python train.py --model="segmentation model" --color_jitter=0.1 --encoder_qk_norm=false --encoder_patch_size=[8, 8] --encoder_width=160 --encoder_positions="rope" --decoder_weight_standardization=false --decoder_block="basic" --init="torch_default" --beta2=0.95 --beta1=0.9 --shampoo_beta=0.95 --precondition_frequency=20 --batch_size=128 --warmup_steps=440
Rows from block 5 of the decoder of a small segmentation model, named by matrix and row number. Rows with one number belong to one channel. Each number is 500 + 40 x the weight over its row's rms, rounded and kept within 0 to 999. All counts start at 0. Numbers have three digits each. After the name is the row's rms in percent of the matrix's.
After each channel's rows are labels from the 100 images, of 14976, where the channel reaches its highest value: "strongest on" is what is common among them; "peak on" is the class under the peak. Only what is clearly more common there than usual is listed. The data: rendered made-up planets.
# convs0: first 3x3 conv (decoder.decb.1.1.convs.0.weight, 96x96x3x3, each kernel summed), inputs 0-95
# convs1: second 3x3 conv (decoder.decb.1.1.convs.1.weight, 96x96x3x3, transposed, each kernel summed), outputs 0-95

convs0.72 093:509555513458459493496514469495533466524487497487527459534502472502589479492455466537490473445558462397498480523502534496518500467509478456516477505558485523434506377520474475455529602586556557534490524431509411486470471508512397503501524531501500539477470506498457500572518417495502506489
convs1.72 096:456472525522462482544528527479439558520484489512476491423460513515439463481528469459496574481371537565496509471512498457458479541496500571472527503411540510471501503462440575535474401568492566506535506546531512551518515475523567525469552524522528447461466482567477505456533525499527523520
strongest on: rings; moons: zero
peak on: planet

convs0.80 088:487523458558464501539495528488448449554496553536488546513477421493541477501520496401471515513428507421488491522527562470491467454481469527526560485514552542584466431479501516495540535489419573500508594494488442564493530475513549507467445489500487552493504435424551536485534457501500447492
convs1.80 088:465444515499555541515456479523488522458489493415545470497519553524492557512476485558469427526493458549496497512462518443530450567457534531566423481469465485391474572555492485483441439512551422535489477462518513437502545503506446461467537411496494496515535465486468507489491495515590532491
strongest on: rings; moons: zero
peak on: ring

convs0.54 103:483516476483408446459446464501533560520518531507551549548540551517483474522517398458487557499431519567520438480461518495492499452501547482489563475463557535478481490483568471482485401558527465507507545511430539551531486491494522477494484552506495592480489501457449538442501574521441472487
convs1.54 093:495530481521545525544531500536448445540487450520491500479489423437497455463522600554518340513572468464503491508566496468526480572489526497516387489551515499455501536516490509496532524459530535453473472528552447500472510494507511552531484462517579478509474513524460451565502528537495504525
strongest on: rings; moons: zero; crescent
peak on: planet

convs0.66 094:503509501579447556514526494483464468414449539538424556546508515518548498503495510519453515501519596470513554489621525524460501401526417487456506480508508433518427490479446470459447516534495548523484461492502509481495469531484523472493534465542529548539512555538413493451508539494535529513
convs1.66 090:511480548457581481475551485531490511500493515414557462436450497501464540513549527501516521476450417509470409462452466491521560483476541548586526516487498588529513537592545458544537480450507456419495519536537517513472489475474436505468493530503467512478471419484499479465518464419487486460
strongest on: moons: zero
peak on: planet

convs0.26 095:525467446466449469482521504510501459534520518517465463437464416512474466528530463557514465432512454570475504536511556505473546477387426467468529500491505476433561575475554530509466406534531518543506544526521542551504559490519533451527472521563451515582519496520474489515502540506444525446
convs1.26 099:467477531506479486477505536536506592472402471453508539543472521533452521489437494428471469500517509477516534468515432472539419486583527516493409503491539501496446491487463450481529523478492484478545460400494429479504471522458510480553496490455466520397540538493529521538535518516558485597
strongest on: moons: zero
peak on: planet

convs0.11 113:479492528456444475530469559470430489434478486466509461460512424478529524487587451573488431517546516485505495489503537473505494505543456479501483538441557545557438434487451526481514539459474487484473560452535459517486535522518535550504460541512485460446397550499505426566601481508518524499
convs1.11 104:509485490493507493506513471470531507552551525447461540543454521503439479438480557427483529512461566444493495537517437543474480533531535494585545456502492422478521558528434491400513442524456549563480540520526451477505497533550490466532516512523539425536524443494562506422493557431494470466
strongest on: rings
peak on: ring

convs0.9 110:508567505451577509508464533499489459441529453524468513468462459498514556511504450568492447550543513582505470466562457483493495464506447521560491537420445490432501473471560561480520510457479496526502483479529481513513533459492480551531500618530461462425436550519475459524524415458505461466
convs1.9 095:529469485509464476522576547456474465539520513493478500515454474519422526539524476383540544466463494446490537490449470456492499523475514549475490551542503525553492452496426402521477496495537432564527528490453488509552498524520544557487485425488398515571528526550554475450552494546492535504
strongest on: rings
peak on: ring

convs0.8 089:492523522568517521558527473528502547551472466505495442514512480484462456493565519613464601534495508550463482505468485565500571479536565497469460545484520586471440472441481518489431460524417542494549492532427499470463444509474547467545501481465463506500488455500433476534539445532474516493
convs1.8 117:509463466491463533452482547456539434487515508528489528501486487561554430501458519423487376506512536496481492555545503446488474500483468451493486540583494349486521465469537487480517527415556480458433507531572482477481510556570481539453489533495519495516524493516487456520471524478507465466
strongest on: rings
peak on: ring

convs0.55 108:480535567439471443527470488433533515482511517501508427491492500542536418526552526470510481497483482490543549506481527566576701478536465449491452475483490487514456448509483496518455501515465466477460519432457527508476498528465498564523469497515524559476497494498492514435497500425498512463
convs1.55 115:477503537541541510478537435528504508463424449525508513563491469514402575507547481507464462521556488501474476511523469485435373511490516481484505491457518496518572568524542458454565534554480557501547478589530489481493527474478513472496545483485490444532511447571514473539534486571517519582
strongest on: rings
peak on: planet

convs0.22 110:517468465441538558562533519433509484462549457519505436467576452515478519513508489482464510541464471475483466465505552481497502512490485577537490503484457526393444517517451494544475463503506548446434516495544493519453524495486559413388534491513447509541502475453610459504494485565495539497
convs1.22 095:477554524534490431478493500545513567483489581466490500504430523447456484484525506448457507479538546406505422503525496515456490439552427480499390490476533514512535487496505479446515456476489436538521490387482452497518556479487473515544474530536428511459474499592509483519510541514562465471
strongest on: moons: zero; lava world
peak on: planet

convs0.7 085:486451583503493471520559455455589472492464432503418563429404538500494529502511477496489543453492475530499514497441484490513541500490551491512460543527496478578456514570521467523493513469482513494475503449449490529497488569555590462531427573461586514469447522545515489497492467549481480520
convs1.7 085:535491449538563531507428536553443503497507483532491511518582492509467483495513529572520516521527476480552523475486519520524537547542493499445583474476516546510535404460462536476501522504475542486446497593569517461476477415459392444511513458448516401509519509521485501501500497445419503483
strongest on: rings
peak on: ring

convs0.48 135:476563385449509512528475513548539526503537495525525524482482473535514458484489551500516515496488547520534529481488510550528403564388492544526453513480495526585555470507495497397471490534457510493477488548494490459482581551487528538540493516467531496466534480517521478507518515475553533361
convs1.48 108:484498501570481587504540490471459432494471423494443466469419497498489501512577469468543450523499532452446455545535480429491570548528460499475519435566519498431461504480503529476549450519593467524501559414549496483474437474465450537511495514540526476554526548477525523490474460526487538515
strongest on: moons: zero; rings
peak on: ring

convs0.30 189:496489261505477523493512488510505517516506497518505483461462514493495504494493499515560486500558503506528513465498519513523377519507539473484495549517482511498512507517537504487473471506487499533473535503465540495507555510495538521524502548521530490468522500512519540513484502534519538320
convs1.30 127:473542540450511542594496556437522433573547517495460486478493523480523528528546563506547462502495452532477431492472546515506572489499479542521565453454490477449486489553449510499465499483547505538484565402499565486514468482518522528505506476537433457547485491439499505514450465506417498607
strongest on: moons: zero
peak on: ring

convs0.49 095:493533535544492476496488545532488490441537530518549484519511486538494516492512462580520542543532518528558448481594494561587499488453370479501500542503442471463447418537460404524570474480498549480465489441489496537517522467477483549529519482471490486484498518510447427445519545447480446480
convs1.49 088:489505478496424538549498451464504498548481507468502526464536520514480548485571562445452447460471480503436494505419518489405526541477483542483426507508553503500475546450521522411466512501585480501488496567458508515518560466460501528538515514551456562517556520427447519487523437569525570523
strongest on: rings
peak on: ring

convs0.27 091:481488468478488547452517553444358465474532545424458568469531525528549499496485537540473464536530523467554490483493462498485455479465467507474514503532524435547531507514525456537602587559556485470499552482450487487505501491470601540527457490557491466482469518517470536510530504479508414504
convs1.27 114:523496483488498438567469422535536546465417441489529486577458508527422510530500479535505489531500482487481525538555532508499510516500512529574398482439525549482469488516450523466415442601476543494530459508514504548507502498495475436533490489424491530454555486497492407480520531507475581487
strongest on: rings
peak on: planet

convs0.65 091:556563560494521559497442492470494496472508506482515537474568490483474503474505533497473505438529415437471558540485515491503490508464534549510574487569493425434582501441504456497500484501511506467515509448507517564476512414481446534489483397498509551447540461448532433424502486495532580515
convs1.65 105:438516421482515467517528511486518477518456488425555487501455472502541509470534405495490487486510517535477496494472536603479510502502499489430448574460523486514467550525452498503534501536468515546545464562455380514479471581534528458510490574458517480518507452448467496518483396456444484544
strongest on: moons: zero
peak on: planet

convs0.89 110:474553558505496530539538515498484487525471482559540504494491480504515445487484526314515485445547477449471510476441511494463590483564487486472531567450545436444519468500426456513476485490465511459459533504546466505513487489544527476472529453502526515516444492554478434535546539470483525564
convs1.89 109:544435514496579405445478490485473520486558507390508556423471462504514558459507481541462490519442500460553478498472478513521455481494524514543481548566481524526536540447546530474599527480532447542472440517530515585511479537417472567539518496522459518476499510469544543487485480473525461511
strongest on: moons: zero
peak on: planet

convs0.20 100:490475507449506505532497514544576430508565535537475507455478465574492493499477541585553370489517492520496505453440498461487484468501529477490458437441511518505509457472521450517468492412582470543538526451559434520539447467511425531465536490475501509464473542504464551506461435452496495531
convs1.20 087:509497502531502433490517395474515515454450488421584549534479543477497534573497412484482561488485516472516499507516497496472494493464458515578483553427428538507545586520505480439481488563542513519498525535463546501530525600480597483551469518535536520531490502442460497480519498486459543480
strongest on: rings; moons: zero
peak on: planet

convs0.51 104:481506484471475437503441472489458520509498531556531496521442494528468484479548572528514451501497464566521486457569494511508611624534555507445465472502465446444495489486518508537508416447526503472544546439433519460477519504478514507585514470543473494527466503514548478543482471476545549589
convs1.51 086:457487566502492565485582515529541470430512481466478487515523490464491568501519442514532561494484488423510474515481465523499505435501487501508463504457550568530557559544530528561438614556507447523453526489525483541459479496449509438513486466467489477569605486527503549470536519506458501420
strongest on: rings
peak on: ring

convs0.33 123:491592508471452486519518482542476514536488499512409521467490496468567516527555469431523504547534453460567476525563488469468444499505501534474585521470534450493433528506436468520582558515505522502511564484497409503474500480459402506476453472461458431445512495463476435494476569471511490502
convs1.33 106:520368492498480504467516524463520510437494496531541479485488541600468459529497546490421523530527556474477466482440514517535507470505545535546423477532479540462484471480528511529453522552466442469548467573562569526479526504555579596507472555490491532524486535522464543503483571493461500507
strongest on: rings; moons: zero
peak on: ring

convs0.94 099:532575490495454486544512477452490560490481585512493460439509486512416520465479508574428464539529496506490518443433529489505614583558458463535493569523528518478524483555466491516541469492458494467529452518495470501435511495549536451476462471533510473443460448480558547480470520576537460500
convs1.94 093:512440472443482464440474509524504545510460472523515551593521565476511489568519412414550581515489551551521474574577501485482462491521498533477475442445454468453477503449524514465440447469504580534530541554459528511502540560554443475562508519497520471521529532515515503536491483465496475532
strongest on: rings
peak on: ring